Rows from block 17 of a small image classifier, named by matrix and row number. Each number is 200 + 40 x the weight over its row's rms, rounded and kept within 0 to 999. All counts start at 0. After the name is the row's rms in percent of the matrix's.
After each channel's rows are labels from the 100 images, of 14976, where the channel reaches its highest value: "top examples" is what is common among them; "patch colour" is the nearest of a few named colours to the mean colour under the peak. Only what is clearly more common there than usual is listed. The data: cartoon faces.
# conv1: bottleneck pointwise conv (model.blocks.18.conv1.weight, 128x480x1x1), inputs 320-479

conv1.83,093,158,192,195,230,225,161,155,193,238,230,150,188,196,189,185,222,155,175,207,174,230,220,199,217,165,226,207,165,173,275,212,165,189,199,190,227,202,172,257,224,168,158,146,251,230,157,159,164,224,198,197,243,183,266,186,177,149,205,201,189,245,184,213,128,185,209,221,252,233,222,192,177,155,210,282,230,146,128,155,203,201,232,268,188,238,251,138,232,243,225,174,211,173,204,244,224,206,142,166,275,193,256,258,161,182,163,180,228,195,242,195,257,178,156,314,217,141,176,236,188,158,185,191,177,267,220,203,238,231,222,225,165,178,177,262,240,157,236,200,237,187,267,126,218,194,189,253,243,239,166,241,278,252,169,169,193,193,212,224,243
top examples: neutral
patch colour: grey

conv1.69,108,212,195,190,221,187,199,218,205,196,134,169,156,188,219,220,261,203,205,270,111,222,168,239,192,201,242,174,186,198,240,169,164,179,187,176,220,258,198,206,126,229,111,230,243,253,140,193,171,202,167,186,193,218,228,202,270,261,166,178,273,126,171,218,188,212,193,183,241,212,195,269,212,273,253,250,254,257,193,193,155,211,266,219,142,172,232,142,208,145,171,221,230,275,238,233,237,206,205,180,232,248,226,245,123,234,189,187,263,189,189,251,243,322,164,232,138,148,174,213,178,190,202,178,159,211,165,153,213,203,158,185,165,177,241,287,288,281,206,234,231,185,132,234,293,230,215,251,148,177,166,177,182,190,273,286,280,256,228,269,251
top examples: sad
patch colour: grey

conv1.111,104,132,123,174,218,209,179,167,162,185,200,212,177,200,167,206,190,285,160,143,185,195,239,180,185,195,192,182,222,206,228,222,203,185,244,134,201,135,191,210,160,182,147,186,168,213,172,199,146,232,256,195,251,254,203,244,159,285,230,227,206,164,228,137,211,219,198,210,180,145,163,188,225,180,158,163,166,227,215,272,237,166,232,144,161,168,194,254,286,143,196,175,200,248,193,142,158,201,189,171,174,223,134,236,137,215,193,164,248,125,177,132,166,179,192,234,252,191,169,167,222,168,202,135,206,245,200,172,184,218,211,212,163,186,183,227,222,200,182,172,197,240,180,101,134,163,164,236,232,223,208,238,141,186,210,228,151,203,215,200,284
top examples: sad
patch colour: grey

conv1.54,092,234,267,208,241,164,244,200,215,217,225,242,231,246,253,205,173,170,168,203,210,225,175,184,159,145,253,307,217,232,188,156,202,172,146,255,184,177,192,237,137,188,151,178,158,193,142,145,227,173,294,176,164,180,216,193,212,223,190,239,195,109,216,199,192,240,216,213,225,149,150,163,223,196,182,208,161,162,120,106,161,228,115,205,185,171,189,198,213,170,222,199,267,204,219,251,241,229,219,170,189,254,189,219,260,198,182,91,188,99,126,184,243,225,215,229,257,190,202,181,257,171,216,210,193,154,166,196,200,176,257,252,204,259,213,172,244,171,182,173,201,224,223,182,221,240,202,213,223,299,339,202,192,190,162,194,275,214,208,237,261
top examples: sad
patch colour: grey

conv1.124,101,214,252,191,269,241,190,195,183,250,238,188,116,224,223,195,220,220,136,253,225,156,215,149,275,176,158,224,133,156,196,258,285,163,208,255,140,184,149,221,270,188,146,194,124,207,213,196,224,190,181,180,189,241,279,193,177,179,240,206,193,165,187,134,145,218,178,294,195,148,246,170,201,183,127,273,255,169,185,177,137,211,201,194,204,208,208,238,212,164,208,272,170,225,229,175,217,185,201,173,216,272,163,183,148,219,194,190,188,204,203,254,208,114,155,236,173,174,105,195,174,197,217,157,170,169,210,261,178,144,192,228,159,254,214,232,209,128,190,279,116,191,211,169,207,228,262,282,239,146,309,188,146,304,191,184,250,197,180,135,294
top examples: sad
patch colour: grey

conv1.58,102,169,176,187,234,189,138,217,184,204,198,186,223,174,234,233,206,227,214,224,100,143,189,210,170,235,275,168,229,185,261,261,166,176,170,157,142,184,129,207,212,207,242,198,186,140,254,142,159,229,176,203,147,124,203,259,206,188,208,233,166,192,180,192,203,182,175,207,199,179,175,232,181,200,125,167,187,235,241,186,216,117,220,179,173,222,263,124,145,230,181,246,265,234,143,165,175,256,205,230,218,146,210,179,142,237,202,229,164,283,142,268,209,157,219,272,259,207,127,209,153,172,159,173,177,221,285,178,146,202,208,164,176,131,212,114,171,236,186,140,149,266,162,164,125,169,219,156,146,244,192,168,223,127,232,217,184,175,227,144,194
top examples: winking
patch colour: grey

conv1.28,099,305,229,242,184,183,260,184,188,83,253,164,170,172,250,148,135,114,164,125,287,209,271,182,119,165,214,175,169,203,197,245,170,213,210,210,225,190,216,191,180,195,241,193,228,224,193,171,247,219,187,184,240,206,252,224,253,147,189,210,249,246,260,215,246,244,204,242,181,200,247,205,195,270,189,232,184,206,196,252,173,179,263,141,135,216,212,209,136,151,199,247,181,288,238,252,265,198,201,180,279,251,213,137,213,216,202,275,319,244,124,142,228,209,231,226,206,271,167,124,182,214,212,156,250,293,276,231,165,223,233,206,147,263,218,202,226,238,164,198,230,207,212,233,259,255,167,252,220,257,198,169,218,183,156,209,183,189,178,195,153
top examples: neutral; sunglasses
patch colour: grey

conv1.37,094,139,186,170,216,162,166,192,252,287,202,192,116,165,209,208,126,167,180,172,203,216,130,232,214,190,202,138,120,244,119,186,204,202,164,178,159,251,275,189,210,186,165,125,167,172,259,235,193,211,182,185,226,173,197,228,158,226,234,158,201,164,193,236,274,195,159,205,217,224,169,132,150,155,147,223,215,235,206,270,234,214,151,238,135,143,262,197,250,172,161,241,137,178,129,197,183,147,180,201,228,161,236,224,201,205,158,255,185,206,270,228,220,237,179,209,207,170,184,259,196,241,213,112,238,241,178,160,255,220,141,227,172,251,218,212,213,187,203,201,156,231,159,277,241,124,208,177,266,242,146,213,199,180,183,192,174,197,186,167,226
top examples: laughing
patch colour: grey

conv1.50,102,262,239,153,168,211,215,246,181,196,175,149,246,220,187,128,212,196,184,119,239,206,216,271,159,206,178,167,140,115,203,155,137,135,198,204,228,240,216,199,257,202,228,207,197,198,165,224,171,180,185,173,189,203,171,186,166,189,203,324,135,173,228,258,214,158,266,195,259,219,228,210,110,230,226,197,204,195,312,202,161,249,201,247,174,233,226,176,226,222,193,199,250,173,187,140,220,147,193,169,119,71,201,184,181,204,167,198,188,248,262,197,219,181,165,271,191,142,182,282,203,168,140,204,296,237,245,179,185,180,223,142,204,202,175,199,171,197,300,264,144,133,164,118,249,184,213,174,233,228,229,217,240,234,246,177,168,189,124,158,182
top examples: laughing
patch colour: grey

conv1.18,092,206,207,168,184,285,195,209,200,179,194,203,243,229,196,243,233,204,223,208,140,200,227,212,269,162,207,173,211,216,176,172,200,238,187,191,132,195,152,177,203,289,205,259,233,171,151,191,243,215,179,174,205,234,172,151,133,171,213,230,136,200,223,229,236,244,217,215,245,211,186,122,206,177,168,203,141,208,182,176,228,251,141,207,185,225,117,217,215,238,180,224,316,203,158,232,226,315,147,246,241,196,114,228,207,194,182,241,224,138,196,206,108,289,248,136,198,203,98,173,178,205,268,173,241,169,221,253,176,278,250,253,219,212,222,220,185,134,177,184,240,275,206,199,149,215,173,168,147,190,156,222,208,193,237,224,181,221,167,158,243
top examples: neutral
patch colour: grey

conv1.78,101,162,154,205,198,181,187,159,203,145,206,164,280,180,224,242,218,200,150,207,160,230,234,199,122,278,241,221,163,192,214,222,182,168,111,208,230,212,264,211,147,204,145,189,206,207,148,177,238,164,196,152,270,221,143,226,220,225,196,179,206,148,195,167,255,201,268,313,212,106,199,161,201,156,187,174,211,161,244,209,215,242,214,215,166,222,172,167,166,179,180,205,240,172,148,198,211,195,142,228,243,175,170,140,249,198,241,169,179,194,244,196,227,185,239,215,251,204,178,196,254,204,216,157,160,301,165,170,272,177,251,208,234,249,164,171,262,195,187,188,268,241,226,199,172,208,264,203,247,152,236,180,213,254,213,182,205,195,237,241,150
top examples: neutral; laughing
patch colour: grey

conv1.11,097,228,199,143,257,207,164,251,216,229,211,154,238,203,240,279,219,209,231,287,198,223,279,209,176,155,219,152,223,272,223,174,223,163,143,176,234,192,222,210,221,213,224,73,160,170,211,234,198,198,164,173,232,182,163,214,191,223,149,214,195,174,116,208,157,197,194,165,127,197,231,287,239,190,252,202,194,289,144,244,213,278,208,161,174,181,168,171,256,262,185,242,192,229,246,154,190,231,201,121,206,229,225,186,136,237,178,173,240,241,188,172,158,139,194,186,205,270,208,185,138,189,229,174,237,199,176,129,208,189,247,257,102,255,113,194,199,202,175,253,226,218,205,219,277,173,183,251,277,158,180,244,184,238,198,219,107,155,192,158,171
top examples: sad
patch colour: grey

conv1.1,100,246,249,152,203,160,242,254,216,249,227,251,184,234,212,193,285,252,163,263,161,213,154,225,246,179,225,233,212,172,216,241,162,242,254,177,172,224,192,202,274,216,219,189,251,238,176,179,181,219,202,206,223,240,156,231,186,148,255,167,207,215,236,164,191,199,151,181,156,236,212,196,163,108,198,147,160,225,181,226,230,148,241,125,240,203,173,307,188,166,208,185,166,230,251,120,198,167,159,143,161,129,195,238,265,303,227,196,216,231,272,225,190,188,200,241,241,154,310,241,219,126,188,184,244,208,179,187,154,174,193,181,195,188,226,117,178,267,155,166,205,154,186,225,203,190,205,272,147,209,260,219,235,304,126,228,246,183,206,206,261
top examples: sad
patch colour: grey

conv1.17,095,233,148,176,258,207,224,197,200,145,212,231,161,207,170,146,230,141,255,208,167,188,152,249,138,184,176,187,293,177,231,173,234,192,219,130,221,141,243,145,178,229,247,204,204,192,196,176,220,219,166,205,211,235,285,173,125,207,246,158,216,173,235,224,243,204,255,156,253,159,192,215,186,135,223,178,161,232,220,211,174,144,184,201,257,176,204,207,138,232,178,190,206,201,235,196,145,230,265,148,230,183,173,267,215,244,280,153,188,307,156,167,227,158,159,101,166,132,221,222,246,188,199,249,135,245,163,219,178,195,266,157,231,210,131,228,200,223,211,263,157,197,210,197,202,166,146,226,69,170,175,238,213,297,249,205,221,189,218,127,159
top examples: angry
patch colour: grey

conv1.89,099,165,200,182,144,177,180,212,128,201,213,169,237,181,227,160,217,186,175,248,142,208,229,126,183,325,248,201,105,230,185,168,198,202,171,211,226,232,182,236,184,192,252,208,92,190,220,212,171,235,199,130,209,175,211,171,217,179,151,174,222,238,232,123,226,216,193,223,252,213,223,194,133,211,194,196,229,214,196,237,202,195,152,227,237,221,240,183,229,247,198,211,246,148,205,169,194,141,185,174,228,199,134,227,226,239,194,157,194,114,242,191,142,192,214,275,190,237,182,212,198,193,250,235,224,203,205,220,280,259,255,242,258,195,252,197,193,223,253,185,220,170,128,133,191,265,208,256,231,203,204,223,212,209,190,217,249,164,172,239,229
top examples: neutral
patch colour: grey

conv1.127,098,143,159,147,173,172,202,85,180,211,158,202,159,185,177,180,189,265,225,162,260,180,219,192,226,231,125,163,130,197,214,177,214,202,165,182,123,181,233,184,228,199,192,218,183,199,225,212,199,243,176,202,180,163,171,155,182,129,172,227,173,132,163,214,219,138,230,251,109,120,211,202,237,267,211,196,150,137,142,79,239,155,148,158,234,207,158,220,156,225,196,235,206,135,171,173,140,187,206,291,257,206,225,172,198,169,194,168,188,236,205,183,213,178,169,260,209,228,219,188,167,175,197,193,199,244,146,213,226,181,184,219,183,218,192,259,165,171,167,109,207,176,217,262,202,182,137,149,146,234,199,193,203,200,288,109,174,223,196,245,208
top examples: angry
patch colour: grey

conv1.59,100,173,130,180,202,162,127,183,184,126,209,182,176,136,162,162,237,258,205,163,266,164,202,155,139,163,178,165,187,176,193,208,181,181,183,195,246,191,244,293,131,262,219,232,220,165,164,194,245,179,177,279,208,182,275,119,162,167,233,279,260,197,185,164,125,171,234,152,144,162,153,161,212,163,240,214,253,142,199,187,138,251,136,208,224,174,251,183,125,143,202,195,181,256,179,242,181,214,192,240,187,169,175,202,143,222,153,226,168,287,139,253,208,187,212,231,190,176,187,187,181,221,95,226,173,178,197,126,151,198,246,238,237,152,157,266,271,217,258,261,238,209,195,325,200,239,207,232,243,232,290,184,210,196,251,193,183,187,229,232,216
top examples: smiling
patch colour: grey

conv1.0,112,225,225,200,162,185,261,179,255,167,171,164,277,121,216,214,172,249,221,251,238,210,291,236,265,166,185,189,210,207,268,214,245,120,120,206,249,311,178,160,244,160,148,162,155,224,205,175,282,152,164,226,134,222,212,183,196,168,198,233,237,138,134,265,162,193,184,203,179,180,132,253,194,284,194,284,209,190,247,278,162,244,227,226,175,198,202,139,194,138,307,193,190,237,199,235,215,206,236,166,195,199,196,191,195,227,213,195,205,167,208,228,251,161,142,167,200,202,267,211,210,210,203,156,251,238,165,229,147,205,210,177,174,207,222,233,186,233,254,190,198,200,122,232,147,100,143,250,243,125,201,197,190,273,176,266,179,260,149,180,203
top examples: sad; angry
patch colour: grey